From a checkpoint of a small image captioner.
Data: trained on rendered made-up planets, 195000 training examples.
Rows from block 2 of the image encoder, named by matrix and row number. Rows with one number belong to one attention dimension. Each number is 200 + 30 x the weight over its row's rms, rounded and kept within 0 to 999. All counts start at 0. After the name is the row's rms in percent of the matrix's.
# q: window attention query (encoder.blocks.2.attn.q.weight, 48x48), inputs 0-47
# k: window attention key (encoder.blocks.2.attn.k.weight, 48x48), inputs 0-47
q.2,095,258,169,185,166,222,182,180,192,170,182,179,198,257,170,222,203,180,222,191,231,201,248,166,252,188,208,246,136,179,172,199,213,247,209,213,135,216,188,189,260,208,196,229,173,192,220,167,196
k.2,089,219,207,189,204,171,206,172,200,132,174,226,219,205,154,229,176,158,233,191,211,204,162,191,192,212,179,169,181,190,155,266,181,228,146,177,236,156,150,216,209,226,204,214,224,246,220,243,241
q.3,067,172,169,139,175,231,173,209,164,168,178,192,182,217,201,243,229,171,221,188,219,175,175,227,198,206,204,194,162,189,159,264,206,240,159,278,192,180,200,211,214,252,214,225,195,136,200,187,200
k.3,063,188,182,233,137,280,169,151,206,162,147,200,209,187,180,241,189,185,245,182,233,167,144,200,218,194,222,176,208,217,209,203,202,218,190,221,213,176,173,183,206,213,210,172,245,248,174,149,207
q.4,115,172,227,239,240,238,207,266,209,216,215,181,235,145,266,169,217,237,180,185,158,218,195,204,175,199,194,193,241,244,187,150,232,158,203,203,190,231,225,187,151,169,211,162,227,208,208,212,194
k.4,121,235,205,217,195,221,163,211,242,229,236,170,136,224,212,172,186,241,207,222,200,169,248,190,227,166,213,216,196,146,230,160,177,156,251,204,176,215,213,233,201,174,189,239,167,150,198,154,174
q.5,067,184,188,222,203,217,242,182,203,183,197,236,251,180,207,220,182,166,140,241,157,198,208,233,173,194,203,154,229,223,122,217,207,256,196,215,189,196,237,182,145,164,253,203,183,213,236,215,210
k.5,066,229,227,208,185,228,189,185,229,163,238,171,220,220,177,252,183,203,204,200,203,190,188,170,212,164,221,91,220,194,217,163,183,189,197,200,249,172,213,152,219,235,154,218,177,142,190,188,195
q.6,072,244,204,190,219,205,191,206,190,185,194,264,228,140,205,211,229,227,176,295,140,234,233,201,201,181,189,198,211,222,186,215,205,206,180,210,232,202,226,191,188,216,175,218,173,136,264,204,218
k.6,059,158,168,214,152,251,258,164,185,178,165,222,212,210,173,181,219,184,198,240,188,194,271,210,208,261,233,176,200,188,136,199,216,230,203,146,196,193,225,196,190,149,176,187,216,194,208,212,231
q.7,123,239,227,214,161,187,198,139,206,194,186,197,164,236,142,203,177,177,244,172,260,152,247,146,227,193,218,186,161,142,201,223,200,213,215,186,197,167,181,201,242,199,193,220,196,168,172,168,219
k.7,085,186,171,201,215,150,248,163,185,170,161,259,234,194,187,214,176,166,210,170,196,208,159,200,176,276,221,202,194,203,184,234,196,226,157,223,240,168,170,246,192,245,194,183,218,228,208,253,188
q.8,082,144,248,242,200,204,220,202,195,214,187,179,236,203,197,187,184,232,187,130,200,137,128,204,153,209,219,186,243,202,221,208,175,195,248,190,236,198,198,232,165,159,235,180,225,212,185,209,159
k.8,108,154,206,169,194,177,211,242,185,209,201,188,211,177,238,184,243,237,165,212,142,243,219,194,152,179,232,228,234,244,214,161,240,160,205,210,165,224,229,179,162,142,210,182,213,197,195,184,145
q.9,098,200,153,164,213,229,210,204,173,204,230,213,195,190,219,201,242,168,156,214,187,230,214,201,240,163,194,242,165,227,156,183,271,238,168,234,152,223,216,143,209,216,189,237,185,191,206,174,256
k.9,092,194,204,215,184,241,176,164,216,161,185,209,258,226,181,249,178,168,240,188,229,174,128,197,212,209,181,145,172,191,188,209,180,225,204,183,253,137,179,164,223,232,204,247,197,204,230,229,217
q.10,121,222,164,171,245,136,219,225,154,197,231,233,171,183,197,163,224,236,200,201,201,241,207,160,198,173,155,253,168,211,242,227,225,147,175,186,165,234,211,218,201,215,157,233,161,204,202,209,224
k.10,110,215,207,211,228,175,213,198,205,184,221,179,167,230,184,164,217,228,198,184,207,178,195,213,253,162,189,259,151,176,238,219,171,169,210,189,166,238,224,256,233,179,207,268,135,211,165,198,157
q.11,089,251,190,212,189,206,221,148,224,243,191,233,163,234,170,215,190,162,211,209,220,174,230,160,243,191,209,229,164,146,203,229,206,190,225,192,189,207,184,217,266,241,145,224,184,163,161,182,244
k.11,070,189,172,162,219,158,278,200,172,164,174,270,249,174,202,195,185,178,213,213,177,188,196,211,192,235,173,239,207,230,187,220,228,198,184,189,167,175,191,248,215,216,146,192,186,217,201,258,249
q.12,075,180,219,223,207,225,189,274,226,195,182,173,237,164,236,187,182,255,179,206,174,233,177,209,216,248,200,241,257,217,169,148,213,166,211,206,216,226,178,241,168,137,213,181,216,184,208,199,162
k.12,076,221,233,183,165,187,199,177,226,171,204,163,147,222,188,200,171,198,241,222,207,199,242,146,239,192,192,188,179,163,176,167,132,177,234,227,154,225,172,237,233,158,186,198,190,145,170,203,169
q.13,111,145,218,245,213,218,180,229,200,214,222,143,229,169,225,163,202,220,173,194,160,212,183,225,168,216,195,176,259,233,196,173,236,177,225,227,208,231,194,173,144,140,252,167,220,234,199,212,191
k.13,076,213,236,188,192,205,153,256,204,197,250,176,195,225,219,190,216,255,197,179,184,225,212,188,221,173,238,222,194,160,242,120,202,174,239,230,172,260,189,177,210,202,192,184,206,158,190,140,191
q.14,117,200,136,145,168,212,216,163,191,213,181,211,223,257,165,252,220,166,184,200,223,184,217,182,228,189,197,237,158,195,154,240,246,273,199,199,170,174,184,174,227,201,201,230,191,214,209,164,226
k.14,155,178,186,198,207,210,244,186,183,161,178,221,261,197,190,255,196,156,197,189,195,206,165,229,169,216,205,164,229,236,149,234,210,243,163,175,217,175,187,180,199,213,217,154,230,239,229,272,239
q.15,092,230,242,217,169,170,174,177,232,196,196,166,162,247,172,170,170,238,256,198,267,192,198,203,215,208,201,197,184,154,259,179,168,187,265,234,190,239,178,243,203,204,202,220,195,174,164,194,188
k.15,072,225,211,197,210,164,194,203,215,232,231,167,197,199,222,174,212,223,189,155,229,180,214,166,195,228,200,267,209,179,257,189,203,145,237,223,163,201,202,269,201,216,235,231,233,241,141,188,154
q.16,075,188,229,246,172,209,202,179,203,170,172,189,176,222,188,225,177,204,218,140,212,177,202,233,182,170,242,141,204,169,180,172,179,213,215,251,226,127,228,211,222,139,238,160,217,246,187,204,213
k.16,071,240,165,181,197,151,126,204,227,209,225,198,169,217,208,246,212,247,190,191,226,171,226,214,203,178,191,177,182,168,262,205,182,155,186,211,256,189,171,182,238,255,157,206,196,178,163,179,180
q.17,085,268,162,138,183,207,201,196,184,171,160,250,183,199,202,239,211,156,192,224,234,197,267,165,205,175,201,202,191,197,174,223,175,233,138,203,185,195,238,181,235,243,173,238,183,173,204,207,223
k.17,089,176,208,202,178,252,182,169,205,157,125,235,213,208,180,234,143,162,221,185,222,177,182,227,235,219,227,167,175,179,160,251,173,238,186,202,248,148,179,190,211,242,219,188,211,195,207,224,218
q.18,133,186,238,227,220,200,222,257,218,183,221,185,223,164,252,149,225,219,183,180,165,226,175,217,154,228,178,220,251,242,205,165,211,141,209,181,223,229,202,195,140,175,194,175,239,213,185,212,153
k.18,133,213,228,220,183,220,189,221,235,206,202,175,144,221,208,150,184,244,218,210,231,187,226,174,231,178,183,229,190,166,239,179,174,153,266,202,164,245,215,240,193,160,196,227,189,161,164,144,173
q.19,121,178,228,197,190,186,215,254,210,172,204,178,219,154,242,178,224,215,203,197,163,225,195,198,152,232,185,206,258,226,180,166,169,176,180,207,236,205,234,218,150,180,216,143,252,224,192,256,149
k.19,164,215,217,186,141,231,163,191,254,234,195,157,152,210,202,186,185,230,240,206,220,189,228,173,229,167,220,200,163,156,214,173,163,175,247,216,183,224,213,237,199,185,228,232,176,158,161,148,163
q.20,070,192,217,227,186,232,186,209,203,225,222,186,190,190,201,143,190,266,192,183,192,193,154,201,231,223,216,160,220,206,264,151,221,159,243,265,233,220,179,224,180,168,220,231,230,204,144,174,180
k.20,078,189,185,216,210,197,186,198,164,199,246,146,204,206,204,178,217,259,185,161,199,216,163,182,229,188,236,181,198,167,259,150,243,150,232,257,209,204,195,198,179,194,227,207,241,176,174,130,181
q.21,100,225,165,190,173,191,212,146,186,183,174,209,194,246,165,249,173,142,195,225,230,161,208,189,218,185,224,193,182,171,180,258,201,268,177,206,181,151,200,160,262,226,180,193,195,180,172,170,218
k.21,103,170,191,190,205,236,198,176,168,177,203,216,258,152,212,252,201,166,191,186,182,221,125,233,170,203,227,153,185,213,157,205,219,233,155,179,249,140,182,186,198,208,212,185,229,210,238,218,237
q.22,091,238,164,177,205,198,198,158,175,193,208,259,171,217,175,238,183,184,212,212,209,187,152,230,225,177,170,186,173,201,199,251,200,200,155,183,189,178,199,203,257,271,157,227,182,245,226,210,263
k.22,101,182,174,187,259,155,220,204,161,208,220,246,235,185,228,204,212,182,171,228,179,225,166,244,189,214,179,229,224,237,162,227,236,220,136,183,166,231,240,211,183,240,174,192,204,251,216,220,244
q.23,063,183,209,240,166,190,210,212,226,220,209,171,223,172,222,184,194,196,145,192,213,180,160,187,172,258,200,199,208,173,198,153,181,180,204,199,262,259,172,181,201,197,245,201,236,218,205,219,102
k.23,062,173,224,245,161,212,208,238,197,210,152,164,210,168,246,181,214,199,218,221,184,255,207,203,173,228,223,192,200,192,191,223,202,195,225,234,207,216,208,192,164,139,246,186,297,208,251,215,186
q.24,075,191,211,185,202,231,184,162,224,176,240,177,180,229,149,194,203,211,234,237,235,157,172,183,242,180,193,198,185,151,251,216,210,184,246,231,149,242,154,215,216,225,231,229,175,165,196,141,218
k.24,071,195,166,194,241,217,219,195,216,193,253,216,231,177,181,191,232,293,219,191,202,196,128,173,174,198,191,177,258,217,207,161,208,145,184,223,151,201,173,179,191,211,162,168,213,187,164,207,207
q.25,171,239,162,165,189,197,181,158,172,188,204,225,181,249,163,229,192,190,228,216,236,175,208,178,258,180,180,222,143,154,216,226,201,235,189,202,164,200,195,209,234,240,170,246,154,173,191,160,250
k.25,156,193,189,217,229,194,239,171,168,166,191,249,238,191,181,236,189,167,217,197,198,192,117,218,186,253,199,182,219,242,174,234,221,232,153,170,221,170,187,204,224,229,194,179,219,243,222,267,224
q.26,160,249,173,156,211,175,195,144,189,191,225,223,178,244,163,237,198,196,179,190,232,185,221,186,245,198,201,222,148,141,238,242,216,192,192,193,172,201,180,189,262,233,156,236,165,194,193,176,240
k.26,118,173,197,202,240,173,235,181,163,189,199,235,236,178,207,192,169,190,176,189,182,217,145,229,182,203,178,199,220,238,225,249,251,192,133,173,198,188,206,249,217,223,173,192,200,252,214,276,235
q.27,087,203,282,231,153,166,200,168,211,206,202,198,198,177,161,172,185,200,224,188,242,153,179,188,224,188,198,183,199,147,251,236,166,185,235,183,232,218,156,257,207,177,163,203,221,201,148,189,213
k.27,081,191,202,217,235,185,212,213,163,222,206,183,214,160,232,145,216,239,180,190,168,237,152,206,188,208,228,251,215,209,270,175,224,191,194,203,175,257,208,221,147,155,241,221,213,230,162,197,156
q.28,107,213,226,209,193,181,184,154,227,179,198,217,176,248,170,183,199,225,247,183,259,125,178,220,218,214,223,184,186,157,238,226,142,169,245,245,223,188,173,247,228,199,191,190,216,166,167,192,193
k.28,078,179,175,199,211,161,234,224,203,214,246,193,172,150,199,160,203,235,196,181,169,230,219,160,206,205,217,224,243,226,280,193,218,131,213,215,152,228,208,225,169,238,176,218,229,218,155,186,183
q.29,097,168,205,221,188,171,203,148,199,194,199,197,191,239,157,230,195,175,216,155,258,130,205,175,200,206,237,216,211,135,220,251,179,226,204,204,241,174,166,152,243,218,180,182,224,201,154,188,216
k.29,096,144,204,242,222,184,196,222,129,201,172,209,240,156,212,196,213,183,183,172,165,228,147,201,178,206,236,203,210,251,211,255,236,212,180,238,222,185,201,209,170,203,230,179,264,227,199,245,187
q.30,063,209,196,186,218,186,211,147,131,233,196,232,133,169,182,174,223,201,207,237,212,184,230,119,201,153,199,215,181,161,207,223,217,193,188,218,187,225,206,182,255,229,163,248,196,166,191,193,175
k.30,049,203,211,188,246,209,166,183,233,269,167,237,182,183,165,194,177,190,214,174,220,214,214,187,266,185,263,241,154,176,253,207,163,204,197,188,217,152,195,165,222,206,191,240,177,161,225,219,186
q.31,147,175,186,182,194,200,205,176,161,205,142,263,227,214,171,251,196,134,184,193,195,203,201,184,197,201,196,187,179,219,161,222,190,281,163,177,198,153,185,159,235,241,197,195,197,228,219,224,252
k.31,185,173,157,198,212,209,229,205,153,188,190,240,235,168,213,226,219,162,172,217,167,230,188,234,149,219,186,207,237,234,163,236,219,259,147,180,209,196,214,160,186,231,203,167,217,226,247,250,231
q.32,064,187,241,202,200,185,262,257,216,182,156,210,210,201,271,155,184,247,213,226,196,194,173,228,178,219,228,179,253,179,198,209,170,165,188,201,222,168,242,222,160,175,160,169,211,211,181,225,159
k.32,055,188,205,143,181,229,200,260,218,229,178,161,184,189,206,156,200,208,184,191,182,199,234,210,236,208,244,274,221,186,228,172,184,191,207,191,163,237,222,238,188,145,237,244,140,202,213,174,177
q.33,074,229,186,163,221,150,198,169,157,228,200,256,164,188,177,208,187,236,255,223,192,175,206,170,204,204,166,200,211,187,159,214,187,219,196,176,151,203,196,223,245,253,164,215,160,178,228,183,274
k.33,067,137,156,182,190,179,228,225,158,235,180,204,171,167,189,207,204,179,201,194,177,228,228,252,180,229,182,252,220,247,187,200,206,185,178,173,132,244,237,196,185,236,178,194,144,212,221,230,232
q.34,092,201,170,182,206,186,210,148,165,204,184,217,219,252,167,234,188,180,208,187,213,191,198,176,221,184,197,225,161,189,192,280,208,256,170,154,179,169,166,214,268,244,190,240,207,197,187,189,259
k.34,109,195,165,196,258,207,232,191,166,180,202,246,250,191,227,226,222,166,190,209,180,226,148,233,178,238,187,207,226,240,172,228,222,245,151,170,209,187,186,185,183,242,170,168,206,232,228,250,249